A small image classifier, trained from scratch.
Model: 2.95M parameters, arch vit, activation swiglu, patch size [4, 4].
Training: soap at rate 0.002, 23900 steps, held-out accuracy 100%.
Data: trained on scattered letters and digits in many colours, 97500 training examples, 62.8 epochs.
Rows from block 7, named by matrix and row number. Rows with one number belong to one neuron. Each number is 500 + 25 x the weight over its row's rms, rounded and kept within 0 to 999. All counts start at 0. Numbers have three digits each. After the name is the row's rms in percent of the matrix's.
# gate: MLP gate (model.blocks.7.mlp.gate.weight, 416x160), inputs 0-159
# fc1: MLP up (model.blocks.7.mlp.fc1.weight, 416x160), inputs 0-159
# fc2: MLP down (model.blocks.7.mlp.fc2.weight, 160x416, transposed), outputs 0-159
gate.64 109:498515480487526487519524522509491491533514524505473523498477469472567495454517521473536444495468493513495500494504521514476533509490480527523499474483539481551497473520488547544502491482503545512512485476482479511497551460472485490526498520526499474495501476492469506508534466519531484451422507486482461525509515472493529484509495528505497503520509516488513494507440478497521499472523548456535518535483503465485485557510496469505441480517482525467528499524506520518517488525494521
gate.65 113:472469506486526453487531542530499492501506461533517451512499460527479556508513517519479553489508512515485488526483447506504496457508503439519486486472509480464510500512492499537541480469481511491483518562480487506500486503508502501486491481494507502472510525475535523505450485461534472507484492530521541485525511520516549504535458472509492508505508524503527479489507462520492494456482526518462460482573528462500526473488497503528510515536493514517481466527500463480539488479510513
gate.66 105:506507527555524499510544527531533478510480531490495495501451500497503533450502524476531507492481510481471494468512510506479518491501501471536466495487470557469523503498517513448508467556475453518493476499466483471531538515504509495472523496496479484502531487532459514466477525495500508542515517461496516530518514541444503534458515496466495495523504533472500490481515503510497515489525473500470539480448485487504518476509499472520561478494452526502514536505541521472531491517533472
gate.67 075:533531505465526519488503526509528498525492526494428487541490489551510494486473528491520517522464501473533494487492476501497463503466546503511534509515516527531524504478489557514502481506454514545507497506532486475482496514501528520466477552502483475460500534501485438490509445490490499491468506506521505576474511503473501544490494509486510470504502536509489507521507459464480498486501531454532536502479487527485485496524545491495519499486430472477506485542483461494507506513493494
gate.68 110:487499526529545525549517481496522528530508519492486504510474492510520497508459502520514501476564501540503506453524513505447507488525515526481525560477512474515475493494520486497487491455469560468498517524489482501527496472503508509507494427497486453476493519465496540459481499548533517482510505509476512486496451522462504511473522485517512475518477481473485482564520485481498525477526541455511482517474492505509521520461543475505497521487463506483497519513502461513518528506553489
gate.69 103:530513478440519504495527518493465509529489536532484479451534505496492493531503497480508474529524507485516503480499500510488497483479508499509510498508530526530496491512514530465515527538491538465548482522518558511499461500492493445512524534461474521510483509430479559484482491536490515494519467520489486509491538484430514471540509498535510484494483518472497478495498458483475470471553527525452501538476536516517497517472504461511551509493522501493505492524537504492533461512491489
gate.71 092:511517461488599503523512482465479511557520498468476471519506486521487518457510490453501481508492562491451528479486499477545491472525470498490483520506514495484504494512474520530493512502473485522505491520455492495466495518532480496480539526539476488506466470513476525492494518475482460510497470503479470507487535500453528463486524515501535463467547534518474489496512528530509535506500534504493493482493535468485534481511554532467481484512534545505497506468487533517486501507511497
gate.73 091:453501503479493454527531494505513494490536514520491520506526491580541514513508483485526508443499521494495494501520517486522511492464497505449510502526489524499470500441538433520493502505537499441486535469507512527525502491508471499492453445457477456492523494503498539502480514507493520488499515510506501518493501496526529477441517521516515495535503503516451536480551490481508491504564496546478508468480459524525479503537490508478492499510537484487495517497495523481495544512502473
gate.74 090:447510484526503483475490493579453497523453507455449492486515481473506581500481495491474529521465472473478495462509510462545468539480548515489478484502452488507515496471508520508511467485488538476491513503472505484526534502506488501498480521493495478485500492527518512468546508519483491488493474496448482499457502524520478524479532483501521495509456499503496521500492525496534440529493503498515493512507444512493481533515465479542532522471493513522516517527533524509536493491528493
gate.75 108:508537463523506506505501540523508544524578510479487486462520528521539533506547517484538520496508527514517488544494483489503508510478533470510471502488500545452499471500517495482537486524495482496516468499492510494484471496536486520491507459503486499450492559503561493496541533496490501527504466503484499535523500463485466484512469516533481480527491451506533502529448464492516487487526486433501548474513527508477538538494517509484509508487517502498504525470543479469517510519497509
gate.76 106:518495570491475505549499501499524496500475503465500498509505501492473515490522497536500510468507497511539526455475521489528527530562481527492501461543494506507500476465466442486522488529510522494523516491470533467488528523542508500495514499493498534465459506497481472510521474462528502505530510494576492543519483466490505506476523467499525474503493458543444520501486516479502505528521526532465549511477479502523469463503486489523523488476523496493505533563504484464512467516496491
gate.77 105:512456506501507523480477537487504463527517501544480507485490490530459484474538509480493469496511490496504472518469536519508537478506505495494515515453483485508463508525485522535499516471470483482495503532468548549550490532486529530472523497481483530538474500507514420514539473492475509470510508486510439497508467522501493470504504513485518459436529472499501532522506515518519438472451454498488492491527525505520506492496491477532535506512497541450505479543506515501517504502483510
gate.79 102:523471493525485517501512509540517486525481467487542478471468466550487527554462524487517513516496505488488506488537495556508495501487476493478527446520494474525493486481484514533464514543480508531490579504483515512501495496468483507502493496485521474507510561503483493500499490487479534494445491541470467484486465496505502534465495503494555535528541501470487492512529458483504523466489514525512500518482463576504527493531482530514489486518486509509454492488493476531481466489519534
gate.80 099:514503475505524494500494520528526510513530497529529523469494501500485525482481507490543497482476448449502501505506512528510517529496461533470484478496489506504471471503493520519436492480463496484484470527510496564508432457457508548484505472511469482475541516481490514502492477521493489545499506499485474508525508516443522517462500526504533533471547443509469504505502500459488494546529526508465441478542500492525528509509525496491513504531488482539517506502527487488506462517552500
gate.81 115:481476517537527473488477529482484523476483499534515511512480494509504522509456545518512497489500487525499465469504434464495466490501507494521500534528502500475516496458537488520518506516532492488516512518498457494498571535488466438486484558502520505503503506481512476529502542500540473494496504503520499481525525543482460527525549495509517495538518510504512498502540421504488480487551477496513525486521508445510540483488510497527492501482497449520460467527492515473489508518457522
gate.82 100:449531501519482503510523494484491493538516515578487536474518499459497503493531498534535495513489441533507446493540487493472481490507455529477481508467474490512521556457486484471480471518524488489477533474507492487475501503516529533520486525535512500525518456477465486502488515526503510508450507486509532495474500507557465507498545521508504464491473527497515522484474507481518485519483521495509517442459496505474458509494517495485514530476448465544490483502494517494484485521473450
gate.83 105:495496535484470480498502505510471499510501442485516507487471472497527478486502516514499548476471478522502518516467498515526485486461514506498494490520531527500501532458475486464528485541456481533505539511471422516472485466527521521471523513477473506462456484525498488461474495469525541521485490493535490491480485492508483493495498512512465457480465500494497424548499464506517537518464509501510527457509572547490502530479478475477518500484470523504479514533495493474505490513491466
gate.84 110:505476462492483509491532477543487511464496511489490471489547488503488464529496512511478472514508559498482484490502506512454544488486520487530514551471537513485475505517450495474463513500448510487498493526497520497506527528478504474501482453493478504495537515510521485501493522467481458459482461467524464514472498458477498524493501478498507471495480554467502538469504481536468530502540493526484534513524510464479503543453523469522489483541509480474498496467517493516469475486465570
gate.85 107:515530490512493495510490499520531508488583507486494487544481519471527494507568481498519464492487488470508536529506484490478510471535514496493470517484526511473486450506507496489499482540528505421526478489504531516497481528481457478489462532484455525548504498447535476502513524496487475517496469521521506539488498479523470480491489464488509520478517481469480480506488493530479476543527535512486521497482549517481528467522508499502471519519514471524460497558513470463480514497474471
gate.86 090:481472498531505473533513492474517493520505545494480504510534506536453459534469506482527532510470485460531538489540444464477520463513496504537519437493545502532487493515502467483519508463461504513564472510464497489500531524489520487501480522531499508492498523495476491454513499500507475454519494496485520469446476523519483529483503553524508482509500465469492512457479453502502525498535535480479525478515516490519539497513512494479481503509486468506552525479512509483538491464473511
gate.87 081:514522547479510508532487508464482514492529506495486456515474491542483498498524517533513470511495503482466481524511504474540480518542487479513530523502487496485502529562504523535543517538548512530542459523517490483476471527480499496510479548542506483503509547472499502540543509502519517517553522520528493514468481515490497470485478517519552494509531461441540490482525461517504494527504470505511489575470505501500509527495510494534515524522495497522516508509511488531476547472528528
gate.88 111:516463497496490540525530469490508474533535554508519527562486506451515493508510504485529520500508506492469479508522462531453510553475542495491490485523531518514473535491494500493501514487460493540465468519525547510477530491527483533511516477474504511501525533511483428504484550500527501505532494513524491488509472438496478539511506500464502514501483502482501513487463512527478539534541497496502462502478492467492490518536488480534524505525490502450501544521502453485502475519475537
gate.89 116:520536481507478503521447530507541481486514469505481475524492508492479500492547469535552536474486501480505520492506505504521498510561510504494530499478531499441485427495483498526522524506515500490508444491457479527497519502503490520472525494462511475499464500517514482468521502522475498523479479504499450537455460501514544509491474533476496468495519511512472442503473468513491514500516521541507483529527514526534564499515443481475470494515504470507532475511491470541493517490501505
gate.90 095:456488497469501483519536518523491543568493529491545556446459519488509498493475487508498516474490537487545495472506524485489517507503523556545503516536532497502529493488504497468487472488511563490510473478476541489536503477462505518487525499573507484492525492482484531469510510467480508506465488530536481452490516520498490479468486479487497522461515517491500484480481530500507504485499528508520503502536522542502473525484524479523464460491528474477457536476534513483509504514520530
gate.91 086:508478495467504483504522551503503479545502499489484527509425443488472487467500472523506535480504471470473508462457508532510529503514495481525497520465476496479521501507493561443508491459485511509505480469516535496521475519504470476511547514482533501459530492513512489489509524490501495510509530515476468550456495488476472499481489491508520485553554525534526518518508515482485456509432509509470525553503505465508501522521523511500532492483466477517499534495489499477479522522540512
gate.92 109:513479487523517521479490516505458517487465487522473486534532536559491534447479503507463484477476504539519545459487492483504469510535501525502484470532501481471510470514482515536517493489522540508507432505488500529506465472489479496460527488508501459501510477545494502487519493475491513473525506461524468530505488492519453507541536502445487494536520481493471436480493545506484530507518506502489500521541503508519488470501516483480514533450521472529512500479501467477538530471522464
gate.93 095:505550520517452522502544511496527497562530465504483520505491528493494489486507507518491509479484480498495525498492553505463488488529469503525555470481505487471503507531502496508470489506433472518498480509454478503512525464475466509447479529515517490505452489463476465456501521495512469553488477492488512501502575506514529512482520496452535550502483484490499447505506475489495500518507526494502510498502504461537543487492530512497500472582507497477503474513488510528498512511525513
gate.94 092:504539494483536514497504485470461515524533515528497535495487488495518542497520454546494540493490530507497491502520536461494521495529485502480508453481481520472476511473483445474503531528507491540477500520521480481488471498515516488501543545462518471544438495524494459486512466498556450486491496459508506543477511523523492506507543501545509480469454471537496490513515510483543498535488504511484479470485469556495542457487463502511515515497488505547503488508498489479498482522485528
fc1.64 104:515507503523523490508518484519493483460503508492503473491517528518474503474468459522468539510498481525504498503467481500518484549497511451498475510536535525492521508475466490477515475491512501483470508517463514516492511533527517500478503485452521536473491513520489493495451467439500441504559501510559507529485462540496517507497483480523504465550530523506523487462540502506512495492439509500521517520523492517511519483528456495532539495514555486510480528457468469483505524461490449
fc1.65 104:451473496489444496487508476476539482460503521483504516471489458500478479503466513488517466486509523497508516525530526502485486460472463499500480489502494517513487516482537466471506510567565472473528461468511494509508499485508503454483481483500515494538462471504507506498533511535510529489464492513474499527488504478515466539498508515460511502495534491490509504540470509484539456505527520491529558519494555498481501517529479498473483514496510503546505476473548505530500472537572462
fc1.66 103:524502487473516503484496516471494483520441487503521517507478488500490514467498519478520462463513482499455446468507536490497461471466506473507465506509469531476480497497501434482458494544473529519511481521487483473501484476469508487518500523502479457500521472513451487514491503476515509516503520528489502541475531530494457553493532521479488513511515512496526475505480548540461555501506505474474511505498470491498488529534514478484520509483456467546525499511497504439519437541505472
fc1.67 074:468480511554501514510531501506526503514517477452486479451491495486485481497509515494550497517520488523525502537484494474492493463481493495498469511476515527464493473453509507497502462479508492478487536499432490523523520506460503514510511468536480481532528474502486501530508534481427490522505471518456492536522479501475509525539474501505470497485505481477547514515497485499543512557518473446517482472541521464529473497511510489517495521538513537447495443492523480466476525511514518
fc1.68 103:531487468481464492480483517526500543494520528512540491476517498490498511521549482494480503520478454506486488534518518484520500458494518471507515467479456522435554509487478505513541521508520454516548525529494505476500565499482480463530498551473519526518492529531512486525525505507458544516488533489498539524497500528506505471540503463488485476541527489493508462477540469517480509534448488471530536503492538491503501498480501527500499490491474536511518463458466521496476513492492516
fc1.69 098:468482537554515481487473512483469501531502469532525489560493506499502527509501500449503514475535517515518534555476521465468515492542503499517498499463508470466500489494472512518479515480493504535484481515502490447525517475497547526495469445513520461505488500525525445482506488486494482503507525474546458542509538495512485522523500479526509495493448475520479532516501516471518471507454476467511465519538491513507500460505529478508476513460533506501530492473490446512489533531484471
fc1.71 084:540520510492535501489482480468495493494540476504504505475485508513462516527508505482542498511496504486491492509498532498458475516471487517537554505495496494514532514466512495501493461528485498500450493492528475504492511520502450509480507540533537515478468478527458474460492507493457491509488445506484536440515526495466523523502548515509526434495554534487519485496497493496502499523463490489468456485538489466495534504494517537412481536515489545488471516502466523521504500502519486
fc1.73 090:465464484521488490432497514487513518505515493487503447515506489501518489450516505500487496501510521498500515508513494512491491512448485529524525465507468489527529500515528535452522530513496442527536483503534534488554560485470484528462495527511490469490468500483476496510493530507516533483539519539480470458527527503494524509524454493501454522516500501446489513485497518501487474487478519513491482507492484471542519504516481523499519453447520528518529522499453555508537533481476473
fc1.74 097:546481512533535479494500544488471509508477487497524487484483494463507477513478512505500547517517498498486470455499517476551490499474506484501493475430465498495508464482503529491558485473481496521497490514469515527508524532502471456485495551485495522509490529509524497509507506572468502492482504515470512493470526526507519505530505513513479484487450535517498514513502487543520518505472521452488485535499538526520448506483525479536544485560449547489510497509487495476455536543509481
fc1.75 104:468472512496530494542508462468514480491524512531491499482505423525437479479464528501506497500490492521514477499491520526468535454529480525546527505469531474499520538565522503466481484531498503505500536494513498512527485491492477553524472547512471500485495455500503499500500538485482506473498494527481524483520432511519506464459484480488480478451497500484497513515487531481486514513469525482526468516493503464535480527449517496494495464505516555504501503541497474507530469487484490
fc1.76 104:480530445499501502531504501459522444482502507479491492529461466504523500512494478485482458519473451471445498517476529536484475505484490474486492565498475457509558490505505528531480497492530509490467496501505475525546504500478456483516471512511518486510517547505502496507500541536475515461496464530523507498496518516547507528497470513531505491484509538487517460538480462498522527473497518459575532495498501499478497500496454506529500542488494482486499500464449518525487489504478511
fc1.77 106:522470522484535477487468514486504481503471489548457518494475523531431506444475510491510481527503494486467466519477509513524531488504480486490510492452478511536497506521495485497480493489471467501521473459497510509533458511468524498449527546509458521533491493487531431513514498484516542493491531462549464491499479526502523466492473480531524459474484505485504474480480516483498494461494517519490521486487539490553504538514505493485471473486524484462503481521554477511510524516458516
fc1.79 100:498541505453521493491517454520494526513465486502452482485531499557485527495538465520488518477517464482521501523512488488515492493504549504497461506550478475499503518489530495495543517486532498547502493463496512465491496503504557505476477483527510465524460489489529507501492464479506480467483550473518521512522486501477548494550507489529468478517519482530459487524486526492490512522495516537453452512491543526500525526543572505480489498488521490460519501477455487489506496485476471
fc1.80 104:480488476522471490447473498479507463496519493471518493514465495500565499500506521467542506517486496476520485490519501514510479484466518506481481490547488526487497547451558491447516485477504502500514453514452494508491525474511512519531463495450514501492524508493525488506500483515489495544497462475474556472485507541473509509431461473489512502493469492487457525493470516527515486529499509488523513471492466522461482522518510459541496503500477496524460447518515547506485514490550510
fc1.81 111:486496492474503502497520505468494494503500532471484499559536506487475533500493479489498453487505520488518505515483531539498489458518471520488548466521505512490462577505515485425487491514466487485490465473499465494503435440518504533515520496479480502512529514528494499472505494512510479503535493519480489531475529483488526501490460532489463505525442521514512505485440556523488479529505535487499487508483488512508496479516531507520493512465487537473523540505523484504572479476504491
fc1.82 092:481451523500466538497519452516484487501510477516504540489522475486533497531530491474523497517495469502468478440467524494473507496521474510471534486475480498527513549481498493478476541522497472484491530529522502533480533539511491503575529504521504528481480478484493492450487521509507498562495455480492536482497509512551480461506492531517501486509505470502497493481507489488477529497455505491488557478509539521507473447507504483486516539495512504544484481486506515493492443531443487
fc1.83 108:519516490510501532470471507475487517513484540518521516536510523497452517494512460511491467520531535436529475500557507515482494476521502482533514546487491501544496494525491519502495498437523517460514426493516554497531493556513543466492500482499542498497533483505464525509489464522488531519512503497482491532506491502475505504510490492486474507463507483491521529467531462497522465469490507514480452532480451494471494488534518471516477527524508470478528508474487539462492492518505535
fc1.84 108:541513491477485508513518471542534535495479538502499519502502494473518448483491531510469521534501498559489469501502496452496555471509532479468510501510504477488497455542498488509490527518517499503505532484541569446518506486531502547538499526511509505552518529489502525521497493482515534468509479504507487475502509518508517534492494521477567497478471545466499498466453483463519510518464461492485495492500454489492478495485475508476508523499448509504487497493536458517536464488473510
fc1.85 112:497531475530500489499529521495471521510485501516507555466473504490469521449467481453526449457512524548506508474499467497477548557510509535490478496480479461530517473512536491518470524479501519459533521512468498514509511488473482509516468488561515467496528482501510481519518533515468516497497512513461494455509458539438509499512494498534523502476501500471478515480535515492476469501511484526534467505486523489514501500476471499492485518531491484484479529501489479482502566504526562
fc1.86 086:494494475516531473474475509551510510515497527470515506553495527476494513498512504497526538495503462483462501487513492507517486531529454521476549486517489514468500500522550480496471474497525490479471525546510517503511468487507481468499522447533461511514491512506515517500531545530546506529488497495488558500486542486535477481511507496489514485535514506505486488514513505516516563473472508496514515505455515505482516477518486539514440483534506517519469506444530494491549491448537563
fc1.87 086:530542492515505502505514446461527506477501527471454509508491467538464440494513479517487487499499542526496501459502502458476467507517490484489507502515494424507533505487540477494520473513506518564497500487484488518479464502529481520536520465540475472510541527487517472506485532487522533505510503506501508503483492452509521530498477484460514467488487457444474494491475501493523483488478531476517518571491497540467489502519475495476523494487531452481547482523483480509499465482521504
fc1.88 109:452509522528439502465492502495505491487516488476504480517524524476577486534479483471522466490472481507504536525512513503514525491474490502508479501489515500458477509482502528514478490479545547456501487432478513460527515501524479514505473468457509463482496500482490517495500504558480501461520506511525523494514472527490469510507498526493475512469492483490497508514519527464560521507512529537524524524502556511495443509480522488473525523494553492521539516543526537512484501521519465
fc1.89 118:501515489511497575488438524538535514505487471523482498475497551444500471462521483483553458530529454518484494540489477497462545490510509449493483504511539541489486463510531563463487494558464494509518477511487512514515506505490485478508492465517537508534491498503486506520496529458485535463505482506496480490523493493503488493483459522506530522481510548482479505501502495496465509518538539502493461497471482513523505503479487494520514495505518533488534463529500532483464500469489526
fc1.90 103:501484498503500492541507508499532520527497529470515493497466498521451503468449499496504460486518490473518472466520490494518499526518467554527460504510553473534519494481500525483473508498498517487477492533494481477499501501477487544522467515518512436434497491544438484454539445498461540507496492495523480482523486537544505539515499507508483521491486499501496502501497497505507535499577531499529488539520492544501502505536492472548458466469510481501466517511477504511520509506494492
fc1.91 090:531484494500489502445517471485493545459513490491513516496538530506506501552506506488476453523465511459468497542496510503502515451511481484503516532518532507501454507488492459531487490521502426476452498533516507504470501531512501534534456510513473493525474503502494499479482467518519495494490470468485510487526468533519518483477468522491485503476426472480491468467523473470514523462514472509487466436511481532460521500494517503501454505528501525511490455493513513507527479456499495
fc1.92 102:488507513498458452500501474509506481489528486541502509485468460501503546509504509538496480540502446470500497529490496540477527493466498472513542525507446506486491460508505469476521479479487472476509503505506483466484512506484503489484485528538499518486464490451507493533513523542546500462511476518489493489537533473435541494520487502524501471505505496481547525511518458521532508485504470465518468518473520518518504517511472538515429493527501510487467510494464504559482472460496544
fc1.93 104:510498485507513498480484486476505514505497536478508459533524500473567502472489530485540498517526486491524451490481486474490477517480491473532494477486517540494520432520493501505526530508488525495502453467487481507501477541495495458524524479504515569495494480505514499540471471502544437482525488507502500534500466483459505492508497475538514520543548510513501502505502454495491438499483545506495501500550521509511535523498434509538515512487468521472524477544497482509499519522480481
fc1.94 094:480463553488558504538524484534500477520486511527496519483463485501503501510536497516463500543487501485518492510507497509509509501506512521536502505522522521483456510489511491539488548480462558486449542456515516489504505563452525508474552499504512454480498489520512515536518492518549506505496494457503496514494476516477483477489540480544490521469517501544459509483515555493503504461489528502497544486513506536514465516499487482480466462543478491498497511471474490499497496545489546
fc2.64 104:490464489498554524487496486488503486533517518463528501477506506469510472500485531494494495506521471481518451537517505476496453488516440474497497509492494500534501531472488522501502510536539505480518481533544519533517511507464508501487512471465512551479505504445491487497510522548565470497487504525546491475507534488488516480523514533475497515483473520537464458499464468492500478517468439516500510557471483491513501461466505477511535505493477494483531475501580489486507512523479493
fc2.65 111:454476474521553509501483493493522515519441481498490520496532508506485482491477516442528506512527485519516543501520458510522518508541484485495513479512545525470500499492462473523473473504502517463522529500485461483481501519515490497518529535500465540450510489529534489502483501457504512507531515495514507478538480506531474442466471488503506518552521481520516504512475514508503540526539501463488537506516525458551491508548510446447533498476471536518523505541514492521490505480510481
fc2.66 104:518539524518501524528499526484498466518481514447495495419528488474517474479496541525492444486521485523513544481517521523503447516521509532528482553515521498500525493518480457516524482508527532458475493511489493527500528507536459507503487522496527519481468507558466485490480485505505493479488555484460464485474513547450490490528507487514508464507520498521488474490522540505478497524493516523473493500517456494532519501529522491434506504538494473538509511487503527467484491493489476
fc2.67 080:537495500460495496500484493488503462528508472443514491493461503474478494506530551490449507517500500520518513497529499502534452592459483506483519510455498500503494514541514459509529533490478464496498521424511491471474479475499529535478524490485513557515527519489494492492477507503507523496500535447487512485531523486503517476476523522468526470519493488505522499482501512518480473505502530501507478498494521488456534526516496486489480506494512499468470486476444546531438480481525490
fc2.68 102:516490508506508496529511492547527490471475483515508516496490531519462459440495490539508484522539513518512557471515518480563465496562486524489511484474485451521498527477491491479466460474466532489475482487480486448464489509518479532476481464520522473525478508547509521523492527524479481492450458510539527461494494484535486500463484502490471476488461499498497535448513472516481496465498491505524506489508498491555497533523498488480496501542462496497526470499532475491483523507514475
fc2.69 109:539514487492511520529489477457528480486494506500512564537459496482474506478519497461518493478525479534524468501478515483535520508526511473479520545478494506528489474556505501539542501512519457521517495541484456518524513515476523519530477526539524523479509485478480533481518485508503488519465533481495501456514487508451483506496475496503526454540495493476530466482503529528544524492543472483474489489527485504478484473480535467508472507492578456517467493492446495492502506509487505
fc2.71 094:507506550473506557455484470512488524552515513484477500542447485494526458451489510514513490492467539510465468473543479498536496471527467480504470503513470515514510515527500481494480541476525529466501484512500460494505518506491494459486529505438464513489559487494514486494521451500483498503476499509501444477471480520502510460483507535524481475487481503502503505516479496505532519514510535522528444521468482528512473563516525517517466516478536503469524524519486486511483512514486495
fc2.73 083:565483511470517535494506484491517495526501476493541528504521495514482492440450431530522551556464474467512498528482513479530484453520479512490496501533514530495505489495482516483445452543526461513458538506504531537470504508471475484517536499484498494529504507515533498477512489508475481529520461539503499485516520522503496492502484449503489524506505491542478502459489469504491516536495500450520499476499507514463500499489527519491474496545510469488527517549500493509534513533484480
fc2.74 099:493519509473495473509490521501495473512542531469484472532465502493537522515536464503466488524504486477530474503502504489551539495478467490532482513493495515488497520506475511501487508511513521537496470449498460515476560483541445520481481526523518472487475500523528442537527504507471504496471448484487466444531527531476514520498489508547464509521474541488509488505472531470504514521481492497473509483526490496490524522516495504507472529478489494469486505522575476501551449479517482
fc2.75 103:512514512511512501494505455530471493506502509514468500527556475501477499489508507565507526500485542542490501510468502493502482500538488497483445552550519452463466502514463476515484528486477452506510499506521492529523513523550502507528484499498513494504456462470534499510462519525546527482508473556495486492483537500483466505510446510529540511559500492469515493508481507515475512472473531481513487492519514470498540484488498541490536554451470506511482515514496522488499495530468508
fc2.76 104:484511526482454503522466507513543530492527461474487518510521529515487450539522512516511474518525519508493525533465479484442448454468506522544486502496491504511499556499555523509507499521497494460482505461502489543505524509507462491478503501468534555527473489449503510536489442511469535492513462494490488482512503496497520488499511543476492489461459472512486538518549465551487500498496478516480504478454519501514472507495505497516486534504498497483496512462468515511483533459510490
fc2.77 103:501481512486533504500498533535555489539498521450503514475516464489515456476467536492509487516468482482495507522497514499516529504485496505510491499480461490466524509471559522470490506481517485484512510456511496510456527468474512534534530472488505507498499473479488515467505474523441486485512551503520507502545487516481509497497487457496499499484503411459497535504539516526521449536487510526510443499495503483544452509521520510490463516493504482493480516527524463483492561513529494
fc2.79 097:519512451475465529505488549500510514497523485490524495463516505481505470507497454457472494491517533504507501503465536502500539539521497543457503512428509492468505494472512491467502471493507490503547484516533481480439515509520480504520492530482527470520494436469510453534473515543477498516487503525492532506486534447436499485464507551494480512515473514492545472504459507493513488527510507502476488472500520476498466496498470475504501495498517434482519503497480529510511459492506485
fc2.80 106:502501505481513504497451493486523505459481513527481501509483515465511507507481528490556474473546495488513551476469471461506510524512498514520471544530499505542494457524483501504500493499527514489522511489502538521465483487521517475517450504461475540523506533483528471530517542552492457504491522499505530503503481499548513500488504472491520509503519525509482488540526507504465492524514488496474458453503507474491530483496499419493478486517514515490527477471431496548439531498492536
fc2.81 110:514531467476553487498482510443494487475516507484442525532495508511492489490524493525502485493505460514533522508501487517494487537521510509500473484484522525494526568515491479489500498497502513437520460470485499525497495495514563496501518533525490503512487485500461496517531497521494486498533500564491488455491550501503496514489472488517496466504480466520550472548434554516469517491505500492480532465491494454474502508484538490518488537524485488468466480443484528504506463535498496
fc2.82 100:471485462526489500499471509511483503521514529533498497523517490502487494457525491510500492493477456484512446538468452500497433514522481559542517552511465498515534520492492484480514499460483502485483495545483489500557521489522527514481477525529509539533486499497488509519513493523498497513520478519562521528466455510526501460538512488535505502478477518477492509470493506513518469509486489485444448533519469481507529489484503530522522466468484536532492531554478509533524480478492504
fc2.83 106:477493478438524543499497525483470506504463532477501517527515481470521517517501468487461526506516510476478497515515480471523498474467502502507478499476498542502498537470518517473491479493456500494488518495449480490501539569499537492488523480456501507491500446541543454522493505549549512520506523483474520508484510470465476526490542494558469484472513486519515503522480470514473480487504517500535522487520496505533550479462506443486471467510482480499508501461527492466514523511537497
fc2.84 103:540509515539466469488521511546504496503480473464519490491501481496536473561495511500509503504533537479510507502474518532503506458481534493506453525526497498524518532498483520503480486465509497435472484513503482502522525516468481528521472513535504510543512509454507540489465524534496481511513476520517538501520490535540474467509529475508531505459501506500514468480502470525500506509471500459470507493495484508514446486558482521490493535508498494479549534470476507535416493532527520
fc2.85 112:504485497463514497521465520496476488455485512561526526525488478522501537547484577525514490460463530473504448476524498484488508518499486519491506515482537432491471469486514511493469522488464469510503446509458481504528493530481470502479487461479530508497474531526515472538523492508514542498504491499495470507488469525550513546476534491541456505491537517474513485550488505501523490493511512516474482518505487533480488475488493489461482535491478480531479505533501503478542524493488505
fc2.86 082:509498451474484459527502492492513558505529424550506484508464540477516530542488456468504502469495518489506497528500483512527515482525491493474447497514485495522504507528511528547511507499465519488481508506516486482516493467506505488484517520455515507505525494433538453545499472498471503544549468495465489494512493513494500492535477474501529492478478537512457462480501471493522504506501461522537521473491481498483512503455527486464507471495496503502512454514518498481560505465528486
fc2.87 094:478475483490562522500480503571507518539488492549517525460488523482481517508523473466496541492492483528514494511488553491498460482473512496492540536510518523501530525480474495465488512460522511481498508480468500479566548464523520505448480544497505487516517511532513537476469549498491464509496493455486494511516507516472502496511499479521474543475474526505496505511550514472500557531523508513484486471498517491487524520502539464494519473498484482474485481504544542479520474531477493
fc2.88 106:479471525501482481488411482488494509500482542531462506495458445484503513476522526515486513497447445521517494488474521503545514486530478462486490518525474465486517493511528528514555525485496477477529538459485514475475508495449519488471517470493492474511518498472484525524567464501469476514500491495460501529493525494503515533498490515524512481521515460500531493512491547482533536457500520514485474470499477536489477507521496526495509482500519467496486509484525566507523498493475503
fc2.89 112:499478495449512471487518546485504509529502469482516497480494479482477537511470463460533516502474499501510497503482509468516489536542509549482510482540475504538519501520449546476518519514506503491466463516467546480467494529503510522479522507464440533482516541484493513483516527524522489492445482473540522487474536543484522462492475542486462515476471499446506509523489516532512470523481466528504465517500486532519478501515503422514492508487522487494500468477493503481482487492471500
fc2.90 100:527535495494480461450485510475504498525519521492464501511491486473478517515511489532497541518487467479464511520504485536480506516492529522512501493521496459519527493506512505457495504483487499496513509488471476482490482506465558479480517518500491507497458552541473472462535527524527490524511509462487495546440475486455491538538491507485474477540552479515491500539522480484510508499512525466479548453543535499488533486524461502534516484522482452527472487468478553478500481487533524
fc2.91 088:482477465474481505538498541519579500534503525476520510488464513508491490498507530456547545497517494477533499490485474517522528452488486537478517500510484486554565483535470483503493515483490478508486479474479478511476527523464515484469487517464511511487482589478479515519497497530488474505505527530472508492459462510502518501517499442505518475472541515460507477536510490490472541494478491478479456507473492491539483481514535533507501534508494493495503513490494499472490544518504516
fc2.92 098:500510479493519488450482558491497511516492467489511492486466522498533473511502461439460507497514522444520491488517492506492502547491528486473509524478490488512472510491522528521459537519464521494491524452545507439446545501500474486523507490497510470504541543522563507525471526492522529505460514507486476532551503492532479492459509467513466502507512509501483474470490509500476500494504511549511497489457500493474499467458507500551519540527494505502477505519523542483507495528500469
fc2.93 099:527520539508512557521483482469494487492517486509487479559519460515498510498481515533497526504447443510516489522522489534517540499511494503488467499450514491483519519465466475535507527517471501492503497502496478537486446546543498469526447532475468490516466534501527506486496491498493514453482554479543490512493471473476511529559502493476547502484516507527488532491501472493489513531513502519479478497490506472496485502517488483553511515526535481469496526533462480495438487482504517
fc2.94 097:482498519488484536500494470514479525510488474510547563549484475466482492512514540510508520509500493495499461532491536516498508453536483458492506489491501523495503497484513494451476489488517562482466482487491496516511463532516512501514493478519539478470518518528488487489510516498495481471426541452527502502504503524481506476506515454531460475484530485521519509454458502470531508499487473523493490476472525500516507522471529525504501525525531460489474510500566490491447450550481503